From a checkpoint of a small self-supervised audio encoder (BEST-RQ).
Training: soap at rate 0.003, 15200 steps, batches of 256.
Rows from block 4, named by matrix and row number. Each number is 128 + 24 x the weight over its row's rms, rounded and kept within 0 to 255. All counts start at 0. Numbers have three digits each. After the name is the row's rms in percent of the matrix's.
# conv: width-5 conv, dilation 3 (model.blocks.4.conv.weight, 384x384x5), inputs 361-379, a 5 kernel for each
conv.233 096:136114141165140096081113159145212141118092076155144115149107189128107116088102097123107151150146142143170157156150119111095153155147137163164139116127141160191132108148131139131116153130077110106110124121097083186121148125128181124111127100093130161155157146117124148111159123094141110
conv.234 094:193160098095102088153136100132168139145126145107124124125127134143175135118121113109135170093134130155169100117147098118096125139126108143130107133148133140140132108124102092151128103101151120138142134163099098161112117163131092133136133117130108135156131109122116096096130154105127136
conv.235 076:063149132148119157168145072099098108132127101165130156141124116143106151142163140128115121198146134160144088105144153149124109131123104154158082145108132137148160085143139164135130133144140137115145128110126150101144157099113137086109135122111147189125147124139123098139095111109111109
conv.236 075:095152149145140174136110149086133138123123095111072100113130135132113145126105133148145129121138110131139095137151132119101093095105121102142124139147103148144123122118121160132119102107120066148105072088092090137114146114105117127122153124115116133129139094161159096125114146140119100
conv.237 076:110108132166125151138133172123153108106123168123133169159115120163155168134118166080103097129089118128145119136137115131080099088137094129104117167118146103133156159095127107123077110110071117087128113151117097157143114147133109113117133120105098122101103132125161130122149104089114149
conv.238 106:164119164119120160145128113139139116141138163116128100111134150133111111113176093085128126080102153164151124087097148117122134108171134155131168113097137125136121103100140146101144097136112104134168143106044151154113136118131106147154102103157136173065162133130111124105137126124111130
conv.239 110:132146125138122113175127112110161101092138129117102146122090092114172108149167110052082220122147113141094097122118090109155122137090146109116132127070107098096156144137122110130141171093077112194110118149116096098146110092141102131152134104120104109122153122113114101140160123078116169
conv.240 106:131136130128130153161081149139146123121137115098156093126147108126125108137136139083159172145096133127139163119132146137119157138108115106153106132099173111165153123078153127129103144148117105135100103132114134121100156130100147137122137135070150146118150081153132118109109178102137117
conv.241 108:130103096137135129109141100098138092078154125121092122130144112164107160127135121165101103100116136118085122133108113114104123123163129121128123122114119096145105148127130135126107116145119128137110131101118163124120125106118101127168119114150093132135137114127159120093111137148141101
conv.242 104:142138119104147116140152154115149161097165109134142093139137127151097124103123093107166111112104118161106148128132109138121116127131121151113118141109131157118136140126154151146086137162100184075157139164089094129124102147122120185130126123116121123118147118106125137129113099145117095
conv.243 091:131139106170129116139155127114136132123138189105100142136164142111159140126129131125102135087130112157157116105051150141119144126099121131152116092136126135097122142138130122123120141112122114137118107125138131149131100142092126131111133193097128118132109154100098089106121180085125142
conv.244 102:166142103129182129127164136141122123133125106165094122135137147102140171085157158117137144101096146135206131125126148126118123141121142094097123127104114131152124130119126143137157114152133166114095092123125128103127115155088127132120123119115149116140131114139106143162129142124107122
conv.245 075:140145155088137115086155151142129152113121136151172152160134137131138152109117162158119133154135130132112142131129135123141139137160110139144124129155118099127142137140178123101159163159148113129132139139177129154166164139204143148120099096142137148152167117133092080072141134150164146
conv.246 091:122106095158168158139128140103085157122150106130135146145130101089143137137111119136149123184100127110124107099131100120169154121125158172132154151129164118127121116140108150151104078154124146133130124138129085119098143136132092111124149114110119119130113093117123132110066133083152106
conv.247 111:129154132133120107130095166164106087143141148117117105158129092114085117152150135091146147130119143121141154135078145114142175144107100093144076161112133105144098102126156067143100109131092154157121115150128116143093135128153106127128132147123138160132129132163113128151127151100123141
conv.248 088:112153099150133104098119152099113098127149123110114162145132151105177156133133141120162123110158103141151159148176149104110140125139159112133083106132126124154167109126124134127133112157142147108123111118111114125119123150127091151108135084147155091132146138097145108121105145152116081
conv.249 106:135130127109114137120128152124104136113150108151099108103125098148081146118113111093133105135103151116122139134121132135140127102137125097111151132135144128132119123128108144097127118128094141123128100153101120101144120117118088142166115134125136196072095120127132138133153149084162124
conv.250 107:124110129091138122135119137132148108135114119096130132120123135108124141155123115136132128138152097100107152105148137095108172133118096079162123138141151126133145112135130115136161085173121127158085142136128111139160115133141131148131109130132126141127129139140117104110139124144132128
conv.251 109:150102183129107134109155128134108119120123121117133034139119139162122120117097108175143142050106106160122118146123124123133135126126134154114118141159145086162134131153153155126104138141144157140136158121132129137135163137104156154109120116146112106160129127133111151128123135110155154
conv.252 096:138125126123123124146165151119155122105119123106095108105141148126129100135139167101113113177165122138110108119131118140072118116148134149158116127098127141131110114119115124131131091119127157157095131144105128181151124091114166146136129107154114137111107113137128147117106152114121140
conv.253 105:148095115126123123120088123110141167109120135119108178092073155096133109114087108171135195131138096139103147121102143170123113154102107121122122094124095155097125126117128165129115123150134123142158143094116139123101124117134147089100160138132116111140125116098171103143106119144151115
conv.254 082:141106099132113131123157147087126089161146118132136103088134105137100077155149089119112088161119129085135151170146113109148149114096094137140108124139119090096103146111106118111131121115104120084130146117157154165107172144137095112158115133116131122161130135091116152119150172144107156
conv.255 109:129138112120134109132133132142107132138141142157124106098080148144075118114126115186116142114135164137140138107114105112119113165136116100119090146127166153119172182073142141134119131156128089117153092095112137145137120123109168134119081086172138126086107089136147132155164133125090120
conv.256 112:124146135129111108138096144093107154135106119109151124141102141119132131107147122092140107090120168155125129116074141134137138085133160129154089109123162139151107148126106125147142133134118144098130141140074111147094147160094132166136112110110111167120092177152000208186134128115134097
conv.257 113:109127153123116126113165081109164128102121133126117174155115094122122092110125131116142141145133129106146198149138143167093091110147112146137099118127217168103083176120136098160119075136136106128088086132125117143133127080148111109181121115120113093147138154128133133146125112138119118
conv.258 097:157149105133100110113130134168134128164134118163161126118141147147125098125148155101100141118160171143124160138149094115131103126103126129126163117132143169157112160111121126161087102129152107122124131138125140149099134143117149140162091141101125108146122156164118093129125111091139135
conv.259 081:155137136124118181119159105104145139100126144160164112133156124134141128128141158125142156102112124163170101121173168145127150100117128129166153143127121112134147169147073134101113102105136128135126131075105114147120098113124099144149146160138146134120157105081103142115143117173162158
conv.260 092:142161103114135157132127145132136123099125118114118152133136071101181134149103119125135150181112104110123105111089113138130131147159157117125165108140150132113152129149156154136091111091148145143124141149135141119152113139133122079139129149103106151138181118117122165119156102109100095
conv.261 111:113106063123128105158126110099159153080128164127136086137155162152100154111144132166100128161192134112111155103129128111134131122106146156125121102125121146093097146115102107108137131185136104110149155157130105140117151132129145131103158112157123144136101100102152132117146091130172110
conv.262 113:128104129132105167143116124113177104156117127132113109122137109118124104106122135185039077128105133108142098104143099126113126135127122127141155093132134127151144077141133127080122139141126094092128107092161100102117136119155101110194075077097119164120131106143186075101129142145101101
conv.263 080:138125119119151132088135147131146091128138146108144158105126145126137086144112128094101135144140116110089101147122124102080156114103128166149123128127109121138109114120131144143171133128115105137158163137130131205163137131156105128146117095144143129117155090132136138093104143127129124
conv.264 090:098132133085111177154123141093146113131158122129106124193158069081130143113129110105133120179121137107109080111190045140155143146151123148113124114104120122097096153141128155139150159142099098110141125134147175081125171109143101136119133127120155126103155081148099127154116132162118103
conv.265 105:114156195138122153107107111088115131119120106183165139109078153133143090112112109130130124151111134123077152127123104126091113133167141129116121161125104139154148088105133162122128078107154129137128138103171120159140124117115151133135097102139135138132109106133139111106145101115120143
conv.266 076:135125160124121105084151174132147117161131159122129141135110112102111136124115114078152175160178161160164118106123067113117134139118124166143160142161129074100138141129133165118136087132126145107121100172084077106151109108104151161146125172116142117106098124159121154143116131109093105
conv.267 095:192163126087121131136142124138114163136098128107112165135118124108140157117131125145129099104142127069116145157091145121140138102119146105133122103112162161142116109147166156116121141165154112136136136136182144137129093125133139145134131096130133135129109138143139156125128116185169122
conv.268 099:123132132151114155135104108154117108140164123128143113123144108151113111117109120066118168097159132144130124126153138128123136143119158157132097150169131131111107123142178163175063134105118118157140096153145125150115110106154135136098162148144125119125142124124130111056153113105162123
conv.269 083:113112126138111107157118129155108125157138129140147080129144103163056135130136159134134155118089142142112171066113122161124086130122101119151119143157106146182141124137103120114154096104098089115149118134126149141095159119114136130113129134137165174126178140137126115106115120077139125
conv.270 094:132133092126157125107114104127128136120083135129139160189176109098142190141148127116127096124175141087133147170176114129149147122158158129157118121129119166103109136139148139128110113129142151102138119137148130141184100145105103149121100142132136130083160157134121137151154128099107145
conv.271 097:115116108136104198140081164112147144129157137038174174104106031154145128115114144097138119104076141123136091105175152202126127146100144126113115124103193097147162180144084124175107126121113153140137123156126125104130118081126098143150135137110143107118158119116124129154101135135125130
conv.272 120:141136135112114131104163121154124125139132147108128110121128119117137136137111137127157113177094115152130171154025159123129123092115136151095134095152131154093154147144138126086119151034175102146156127130115130092166093160110136127107153114093132133161113142123127149144120175103101120
conv.273 105:114112087116128104138132151125121122122148094161115113088085098144126124141132116103110133105126166096145125109114145105163122127142116101140135110102072123098120124111036179174136110112083152153104164099105134105152149121114130116091138142122117122111143109121098140091118156140112121
conv.274 096:151118115108127153108141127129129139089137115135102114170106093107130155109124100169134100140129145117113090137123135148153137113116151152115118131092110142132108118123116155126082154109136105123145152110121172165146119095120140073113110117151101123136124141132128142070117159084111142
conv.275 112:118130150149119145156086104161142182078147109123129142131119129055139140104134151094137127152114159134136066120175113118135119108140114131117130101125164136145104129146114092134161124124124121133123131160093093151123080143139060137191133124124112139157133149125053134145084139168144114
conv.276 104:130137114117164153130140161120122147138109124120135107138120105140118161134148132076168150131141131169120139148124110158127136151014176098137107106144121156156116104126129096179130170147129098203144146212011151109149097168094127138095111132079146114102132150122078145169146137119082166
conv.277 091:116132150158143104143116111150141152129097138140099139100139189137146088128118093124100135127123154092098178152149108121124065181106143099158148106103150133152111101103148132118117117139145077130124116161139138108115114174125132120112104103103113094141124088150177118099132096075143157
conv.278 119:126149120150107151139089157146100154109124135114116128151124115108147128123105162087128151124153143131156142083150127125116120144100139117135105131131124135128152159169232060147129114102164105144144012175154124124160092133127117107149136132123148098131124093130148131156120071180137130
conv.279 093:126115118150143123122161139106158128136148119146131127138157162134157120145142121142114091141120105135133121136135178143121115133153167136145091129120102135122127128147156144108114136138159097092108096143145125088117098162151124129130125085169106145126086134090126112121116119097155129
conv.280 110:142159089136159137105145125108122106136138136121146097111142113174134102084145126112127109135087104116085118153127113125147072121172164135128128120124109106161133105131112131120123171127148084092137130125123135099154126125135139141173142113118132097145127139107173122142125171119134140
conv.281 105:099100158135098130181101092129121125124150125089106146131155108134166152121125120104155119076130100135121099151118130144150104130136120130136123129154128119164122121090105138162112127165111154139103131123135128120128129162097134113135150125100144122131114106125099155117137139123126135
conv.282 073:134116088106137101137150125134168116209151174171080143105110145154096147138111115106114063118110165139145095153096166125147127155101128101121141108148097127185136110122154165145100152126150114140124106127129145153151144153099120103095153121109098094111058114155152099153136079129110100
conv.283 100:130118145145083131109073123094152163123102136086113163162131098088154123126102089107124103092133128179133113147113160149072122135119108199190158126092160126119096130106160131118155106121115133142138106116178113155151130121105130131139145100103130138127143127128106117109123115111147125
conv.284 115:127135122124123134129106118137133131124135129149143070159122134092104127131152153055209138103123126166098124105151124122140137099131135141161074152115140113157096140093129118145107114114121166114142095130120126120110136107126162136128124112115179079158112136112111140126188080131144101
conv.285 103:151117135095193165131105131129139104145114109095147100154163124095112159132099135152117150197094092177118095086145112140134156147100146179180119131105116117116122113161129137110126153124131113123116130101114113144119129132106132151116141143147124121139110096120154112133134113126116105
conv.286 099:144116141120139191159165135070129089134119186134118078131140129086082158168147109098101118110161119091143095098116110107174151108095087120092086094131132137152153151107166160134056158134090098161133121119126111126119141141102083102116147216130158139093126124100101127126129136117158099
conv.287 098:148140098115114107138110128080084144161133122125147190111143111119139087161142124102114131137160137093103123108161126196142190135125126118139182136113125138133106186127154124096146127098095149169127113150149129137103109132155137102142124142120139147115117119108125120137108089090129182
conv.288 106:136152109154111143123117123118137103139144126114103120113130130130082124139145131088133136120138143161147147099147115139118121154070129128134089124110135114118137128140138100115134109145083140145129108172086091154112122145127125113157112097071120143168111174154058090186131085185089117
conv.289 107:113108104145128115113142130127071113112149130163122097131127102102115137144130152112133107139126098087088115113156146131118156165131100126115097142121117139148109109148141095094126123128094116084087128201150104106111147123141152128091097133136135171111119135143131112095104126117167159
conv.290 112:120167134129116154121152147099108078166137159104168085138158099165089151135071109152114156110127105123132131092128133112134158123116128127103131095153078144118114137119124155143134125126165122132186096107143126131140131120128148113119110169102143148121128133109115123134172122121130101
conv.291 090:133108133108125104122119062127153123160113140130109124188117110123130163107133084155117107142121137128123105091118141145098108111121097140102084117146137168142120127099115122095104074124126126089162112083152120159106098097174153136137161159133092119132123136072144149162130105161142100
conv.292 097:105148179142116111121120128102140114146130121137123144177137095127110146133113139101109106090110124136132136130126125103138093149153143134116125154115110100107151095146167147140126110157120148125136093122130119116157140133111114119126111120138146116133113162127133108110149141126129146
conv.293 088:105143153123142154163188119174165090136133138121115149132101122127144109115130133100120116160159138172099155136153123127144139080166121129139127145125141133122124141181149117109143160139155136172144116135132125132138140125111091134184126168123096132152085150150105108121140113146149142
conv.294 101:139111114147141105098167164165120154142145139175138131118139125120163119103114167136122111140110131087103089148112127087142142076117146150132107102146098139130136144066150180161110138151184148074111120165155151144113094143158113099159134088166136091115140113120158141100107131137137100
conv.295 109:137121118137133112120131143112139142121121163094119147091104106099127116152103131117113135159086102116099137134135104121159100120110139159159130138140128081123133123127110138105133146105112127137132113165115109125140144142126141128123099141138131127145138140101113092137099132114122129
conv.296 100:125148089115145108137121121123122145122106160115155140110126060118164175167138118128132125104134126112134110179160112120149107108102126145134093114170111140177149154111144128096129077084160133110108149123160116071145108165110112145106094130140080103145132149117118119101114128162163114
conv.297 094:149095130110138138161132144153123114113130140176147146116137106100116110127137140123162176144126114108122130166138147131131129163126158089109091091106144142130144138131097136112128152115098166132128121149138135084139100138131145122140144158102117124137159160163123118145123130123092134
conv.298 111:111132117115114149110092136130124114177130091108121120131093086133149103138120109098136147110137166098096100122115111110130124105115131104085121125128112135153119135122112147136114134088123152158150151118115118146124129122128120114087115180101157149124095119121110135124144124073101181
conv.299 104:080121184123158116150132138132119154106140163121126088097124097098129155127149092150159127091187121100146149116137113111156105151124133140122110111096096160145114103141095120132122120093171153154102096109108113128142157103128110146127114109135153123125146125132136108106139156097140117
conv.300 105:105138114162148087129147097125133122097142127169083157112117093160093120131144113117102112084090170115079126125138144141131121170109153144113155138089118141139149138117066123126125124140140142096147138109117129112157136143130125130149133131184094137134121101110152100120140127105139138
conv.301 098:154085138151128113134144123152132177089147140109135068146133121104124122148138127093111160123141157121119130122130121130138131134135143102153074104151118101096102125131139112113136130134115111152095065199142099106130163109141086162093107083141103135116172127143097112130149118102125107
conv.302 102:146126118157131135122103081190142135124121127141125144146097159152116112146131119149091162118129111151121166103173159115120127129104107141131140129117169149127123167115134117085123110114112140167117110125130102159096147099146113100122174104164121143125116107118132099131109090144140141
conv.303 106:146128125140138111094138106148112118128129149116163185106156120164102206091143120076131118071113148085187153097141130144133126168084109113142149133146101107127109121145129141136077116127118124129151132110082107154151124125117155120114100163136139117132119138124082116117138123115142118
conv.304 091:185124133129141110126095122134102125132138120139158084119128129150117161167122130131135148074107125142118172114133090131137128115105115118160131120124134139112139115135155094155137107143161148132112129119138115119126143132114115146126118125126152125124111098118157116094127142119129126
conv.305 097:143101176127210106144132121140109130116124103118127152135103105118135134124204136126107115085124099131153116105126141149105128110146143077121122109100105130130123201111116146121125144153117130133105119134114124128123138113102141127108135126119131133126102153141129104101152127135140055
conv.306 096:054109124130087149138120080124151125133108095144115123126151144152146150135141138134150152120108145129156095154142138129136115125149137118116120121141144160165126120101122124109137147093139136113154103127119121106129122114147116158131108095148133136125120123155129127095136126107108104
conv.307 102:143121109146080142145126095105126132100141132098117136150149097165123116106158143158118121224091047161131169132131119137132140144164075120118151175110165116141090094179105118106127109137113122106155164123109133128166100127114140122126125132146137130175126155160137139109124105158123151
conv.308 097:143119142135145125109169067159133149124091153151141149144142100139100134123143159132101118122114106161136144152154151154139140099127120145144135127068208161110048160118108105104132134118112118116138131156137079103145096150140127157127118131130153135146095147153124124129136174120131138
conv.309 113:136111142166090140084139150107116124102164130164139069112111190119109132114093136097070182126131130132140123168119042145121136143111113104125142130138107173145092084110152079129135134125099123133124114109144120131140125127100116138125124132163163086077134116166099078164122167087088183
conv.310 096:142121148137145145137112126105124146122097119160115115139155120192136148159115132149142153152089136129124127031159118178151083107144115135133115150088140063190143127126191118126123117188121174133126167099107104132082150130120092101167102108143125163103131115112137122121142107115139103
conv.311 106:125143127144125130140129127149133108106128143095094110116104133119117107065123148149093094114118094120167129138158110116133123124124124133102070124159164159133145124137167151092064109139155119076144096116148153120115120087144127119125133159129140114107127142132156143069115126139110148
conv.312 100:164124137132136122132115153121144145096167095148096120098138164090112109089131119143133138130115136168133101118126142137102095132131130156140123139117071108110146155135104137164137106126118170108089132110151111132143128137103144118133135133149117132108169118134125139172158146117118155
conv.313 100:105146125167133097159162152136117114148106109126084114135165101111116151115134137115144124135129191195116112102117118161129146109116101157133112116133175149161153125127116094134137139165130106127114128143130087157145123102128146131156136131167121137099151144153114130135153133134093134
conv.314 100:082180173104132132107112132130163121151116109099152121120151065145137142130152144132106102168097107138083131120109086111133140137137119118092135092128102160122130115119130151125140155110134125108133142115125122114141129120144141101110139101135123137119124119112139117123143134135118113
conv.315 115:122141083150140157098111147097146109112125144134098134096174108153127105165115119168120130102120207052080148099122115128133150149113139113128122135183160162165123123145134118154131129123122133138128096130149131155077120147135128111100133138135121115173107147134122114093135109121142137
conv.316 112:151130138108126145180169080071149110107142141146097135087108158079119135124115114127137127134144129126155038023081164164155158112140121139155125162146094066093188200127110098116125127119111115103150122102159115178157105104100137091117148109143148118114115109141125135130102095123145125
conv.317 073:136148123104142142131146156120151090147127147127131103169107140113166150138124141153161160161133152146123126140163109146104123119134081142143144146140145152129127172140122143144108114142156141115128108126173145145140153130154107115085117092156129150178175102084066052079103098121134167
conv.318 102:131122122129111125103120134134129118148118121123136151123101163121154129124113091126139124120114164142100149159084147150146151090123099104131133113126132131107114150151115108163137138111096147127142101139074180140147110133095143111166126084108138151122102160139070204114094105143100150
conv.319 118:096163146100155100088143106111158111127136120109146119130153117123075174107117117146108166134145154128097158226084135066119135152124144169080145103098113198175041141157066150130104143084131184111154134105145123097166116102146171169087157081098153141095148150136112117123113132104138128
conv.320 115:124164100159112109120144115133161112136074160135096143113140155113101139154114131103128109102156106145122133084147141117114098144111116090103132137102102135104114129125131154110100120141119142102117100091143110133103141147104094161106146126132159105136101125125178046141123115149145140
conv.321 105:124110132152102116140136133151118155138149122157091190088148115106150130105106132110121131148102140136150130125128092129101171062171149128129190132141105117150119096112140127115128107135132122112096150094106106150144076173142133144137105132157098168103127098163091111109124122146075144
conv.322 081:097129113142112124099164134179089153141116078132134139112105107092143152106127174113133108118138108135128148106091105110143122148120092139135113119132122102099105104142112133108121171160112128132126123145102088135164107102089162133120133155141130137115170121136080133114105126142128133
conv.323 116:140148124090171212081105112167124120129151125127127154132104133153110098108109101153143107126129124142134077101255142023133135116139165176118095148106135057144208086134145151106084140113114120149132115106106134136103130135133091135192100079130095150139142083126202106077124118169111113
conv.324 097:121085130148150125145151110140158128137112128125126149143134143140126115118113116139118107119134112154124115122115115103140127161158066133110118108114123114135108113167131143101119099153167133079105154161183082149140127118140064121101146155129096119148153158204169010048077126111125158
conv.325 104:150145103081139121120090150122128142108155133143087162129128100088202142100151119082145095084094074159122103174102106155139149097115161135146114180132150169132121122117121141121140124113132174109122140141112153136118127134125128145102143132139130116133119156129116144127103158163092103
conv.326 079:130136114152129113092100126142156135100122159161128121117175176101134153123118153128076138155145159118144123152144149150083135141120146137112111115120131112172115129098141109105140109133110098109090110106143085153133206150153131133133117111133112135114063102155156130145143114130110171
conv.327 096:166133105113000135115141165162132118096111167146124093140115149117097138124188161111122121110134132109126118123107108108083142113141095138129102112163116144145128114131108134151164146147138131107097111148140122101115142108139159127121128097116150144119140132142124124121131140165130150
conv.328 107:130147142138160107117133085107098128115168131141148196119136128138108134129112110156085081134126130157112123090129148120165154119129102159129153094123128090123136129081108121157120068149112162104113153117085126095113138149128129119142123125157115116120110104114165098109116112180118109
conv.329 100:132072093086140132123108134140142140127123128114143133108118174140124116139135108099133134141159146108123134115118128095077152127108102073147133118126129113110137148077119134111137093149083141152121113134131105151130132131146150124135129135099137133132130110121106127119176118132138114
conv.330 106:115114133142126116110105092123137127139113127162160235100124148138174088107128126076126157118108094113112127156104135126164112248092116145185120146151117101127106109143093082181137102117110115104140118145118120147135140133138093144157128119152134099128147121085154117107101125135123125
conv.331 109:111133106134116113146114163107113116158125122174115118123095126120132107116145125106093123120151103152163154103147127118129131163059187138119098163104133125054150093134149151104111129125108116130119142140122132132133122088150139105143148122117123132171079156117110104128136077143192082
conv.332 094:138154137128191120108147135139131115149111126126130077118137126103134117098137110116125127073060119148110117106093090127119162108148218113159153123108112106145113123118118129137125143099132135106153117121084098118117116119146144119123118120143123142112129138132101103104161145126119122
conv.333 114:146138110140153168151116041171125142116137145139144155117148133139164131083129134097127141131136142127145071044100255152121132146062139152171141109122111121073112255142151131109150194121128076142137141122111112124104128102134118094102187140135101106103159103134107149114128124136129138
conv.334 119:147144101173106100155115150134071128154104108134176038145118126119128141111128114106147144133128152126139146078143105122164131133095118146151068148134113115131098131125181088148098121118177095111123146103120116112126141124124163099122148150136151065151146141112132139133139143127139103
conv.335 101:069151153138098168135154132144122141115116128121139131142113136160147120112122117141106108119172148138142122116099106124126119143166152111110135130143128107137127129078125146123155133134127125121147147085129107117112120133128104106145134134143144115120108163094134104103105132105107135
conv.336 101:098077102109131102116144158121122128142113094160141166124152125110098140138131149140130104220101184096083117160160139098139128139131132140126101108088139138138138141113107101109120126115136132082131143159157158132138102108117118135119124109149110115108113118140135120108126095094123132
conv.337 100:120130104122132113117111111130134097099124164144115186152116123144137114139121121119127104138123122166130118123097130125137084142171143152109140166121107116089099106148170127089124105122111138126117095135103146101115149125125134146171098105140129142115109104110130142110097082105121173
conv.338 115:125143114122134136088097116136115121140108130140118142098102101130126114100139102118135136102122106129102074220083139112166135133132148109113136107126105113084150144118123128128130135090097104146128135139128136123140080191122130139135122145110093139167134142148117121127118150116147128
conv.339 097:143077135111123151129106115125121136132138127127106096129138112130168133147109111128136138119118098155112144104174134093113130110101108103130112160160132155128113134073144120129124126118145160157145153130112075128142136132123098121145133111125138120113118099107113132122121144134122121
conv.340 109:112137135115124119152157100092163083084150174140139099106128137141116139116152150140124117130106107100130117129170132112132114159093105118118091061125117152142130102143111080161189132149144116098142160122119144141133098113162092140150091114136142134092152099158119123094108152116112122
conv.341 122:122146118093145124120110125131105140148095134130136144110098114142092135126112106161116161127144139137113133107127095111101134127151130123090163107135115122092123134141102107182092128167105129120136106103137125123147114130109120087194062165127131151112122136111113106153126091193096140
conv.342 104:148161141141082128166141127129174108137112137176110122127141125124118114098094116116135101139138146124139092119116144136164120104135130129106124115139116103092135120147129129126176117133135147125150110120145132160132121112123128121125116146176108121133180094121147132113184087157105129
conv.343 097:138176085088182087135112110127128150132118137141102088127132146133132142124113155123139147130114110131108091121113136114155153114134124141137090147106110114119149126120130153126140181168149139130121136106143143128118143126122160130146132125104144134150128163120166116155140155150165153
conv.344 075:143113147108150118076117152133154138159147138141119109174143141109089166152069123113149113134174146162124135139163122132068181119129139099160129124113165139114143167141100130114152089130120159125075121158133130162150171139131092150123149113125156131149112134151137120136128134094108100
conv.345 090:122157145140121127107129158125152107091186109118104077056093103112152091099145127107150131093115163137142066138118175077137132103105167176160083143170104063150197163149117111184131090107094123128134134094132147134120139166142117145120111173148125137133164125136124137130114123091116110
conv.346 098:127142113147115083151141160119152125105127135135147137142135135105127142122153137125075120145090133152121115122145107151140105127122160137133130163128101177132084109102122103155117108137149141130142143144127085162117111157140134116182174100154137149131111144118072126118174140140116135
conv.347 102:143139139139162093109108147141127151165127100138126140105108148153121124135154140121081085104097115138112139120116136155135105109142122122125154130134099096100146108147147107114102131112104119149111114129138121175112068097192123157178089062126125097103148152161119101091127109150098126
conv.348 093:076175084110193104100126149141098123114140148101155086104137160053153146140144101144165153087101125117086125155122131098147145117122141108143121133159150136126099136119091131125137131057158146135140137105152121171129118142136102092153140114159116127117177131104126138130127111180138113
conv.349 107:169119135132130140136131152137131148121171097106152172119109118108167127125119165115124119105090159186095123112107111103138154147099125150169111180146094141093122124146119099176130139122115142131144120135092117108124132133119172073154120148109119166107129157145103094137140105144125118
conv.350 080:146099133152101113133173172098142115120093132145114152126118107116102120155124122113104106160117135116151163165132075094128146098088122123119128150163125122132080080153129131131161121148108110114119144149132107138134147163167104115115103108133134141141150105104117092112134150172097111
conv.351 099:135181139091109141144137105105143120128151142186116129138127080172100154149092131144170121088107102123124159168149130098152148121134116148119095137139119158177138131084132138157119092141116135148164139143132095133157138116132130120130139102169128126129123102131150132141123176116115107
conv.352 111:142111131151118123150144135125153092132154152097156083095137129130102117110133113121121118245101108168126113131109129136127145147116118153126146112106124112131142123147119142144117151083157143081112137143127149154063127123138145096159098150139098139102131122118139141132126123149113165
conv.353 108:133098144131135137142115177122162091102158118126102155085092132116142135122143095109163128156094122144131090156116095107137091078133167123087142131127159075141109108139112131148123167103090184146106159139074133113157105140127128115129109163114168121100142105129101144140115126142131132
conv.354 075:126133115128116134142120109132110146136116145152158072085185167142085099130136082126106114124112135127149073113138140121130160165144145153141109128160059151086064104131126135127177117089101111134128174141116090142136163135141120101147127141156126140116107139099128144120145103145106116
conv.355 108:140145109132152136147110109132124145103128135071105111136137114153123106121150111114129119120132152138127110136157113148124088135120122123131096147156111126138093119160116141123094181103113128122115145136110145172104134124143093126144141109133144126114118134124128110128165123131146112
conv.356 104:129142119154143145105118164126136163092119143113129170140067121181176118125153157109109114105118148117115119107117150130101131138139115131124102125150158116150144136119105143108103179126096108134136133149131145143088099161126140153099118120100137126129107142133095121128139126102134143
conv.357 076:168149161128136130140154166158147157131103185127075082133120126113124109154123098131145141147116122084118117122127139112115098118090100175157139132124130107110134102142109120143159145155159150159124121180139108098111114104119177128124149204121133112114130136119129107116115124114119139
conv.358 106:130128206142115145109108116148155134088147121166142094114121134128105153082137158109106134161097121112148109135114138113151119122069118148141108160090121134156135118125122129145103121159076119122108109116155150132127095150116111116125118120114105113119146121158117085104099154153135125
conv.359 107:121140126134129123141136178107123155119120147134174110088106147117114123115110098116143143124156143153138130119124124123147122148151153129112146137127108093150121106082140170138122145135139155116133126145138143103139123116131160124128130109138147115137131147113130138123117119138132138
conv.360 104:149132097129100136125130133092095118123132104109145111115106140143132132129127112100128130090114125116129117154149124117126132118173111111163124141147095147116134146146141115142115138118186123129145117134115133144126136145110125100131136144128128132098142134128099153101121116139123131
conv.361 106:092132157139131113145170135136123134111155105108119118095111109076193089155183110106149106098159127112154111111129110114127142113135097104110140123137119133132107153122149093120119109164146159112115164191085115118129111102164086090137103149109129119125137148097115118079129109172103170
conv.362 082:151111128164151126118147129164162117144100148131138157167179144097152141099118091160193196116123149122142101142084117098123099116146134122136156124168083126162130128126127128132140149082164155166142131144119130133140116099103138142117128133166140159147160111123092098141144112123138143
conv.363 103:102145139136104133133135091114182098129106176153130124130140151124092155112109121114117141070124213097074120097151090115125121134154118083108163161137111091125119134075127163118114117138135118139131118144118093117119134150128113093155118126103157108110176122155137117127127167110137129
conv.364 097:121154106095124168139121118139153128118105102109096142115117066063122171150157122122143133122083124117103089135124136118131158139126143138116144125112093136149125149180112107126126121114132140131155141130108139126154135109124165140115076087093127159148123129144136128157174119107106115
conv.365 072:140087118096113098132143142149184117152153161123108123133111126116141159113127109096076110137114130099126131122118113138159145143125197149130109158145145167160130159125126093130100084129112091087124103128136110119134145113142136149156144119071104082092064129129181127125101123098113077
conv.366 095:143120129147143092115157136137068088147151165101163141148143126137113127141080108127146137099121126121112105121096119145103128167158109065103202140137133117131123142136131095106133142119122118107079143188143120124155126082132143124162149106117122150124110118139161137110096097141149126
conv.367 102:145160123141118143138114136143155130112128118147122085113128145121102109131118101130136163157127088105168131104137115130153153134134125127149146121134114123137134120130152120106111140111153134130127156124101150167101131151104099138055148157124118090145121112117131165152072099109126149
conv.368 104:104119136125154139133112081109107116139109123129122122150131084132130135153124106127128136107135131113127165149140122138127113134156143164130121130150122118128097100115124117102128113083142127144122157135138107122107170115108125110106143148100075161160131137139099123102100101171133115
conv.369 093:163148115150138136151127126152141136105143148128090104134163120125137100128156139102120110088126133156140129161117104145160124122110158100070120179192135112123111129129100152150111159097103107097145132101135141086122154155149072081124190161134136132153118124152128122125115120137110088
conv.370 101:132124162109090116138114113110146127096129132126115142114104090129164136127125106126129113121088157109137122136165115148113103113122107080160134121118089126108143100132150147133109122130174153132100105148138130143110117097170143097139111146144128139120117118116134123154121130154143118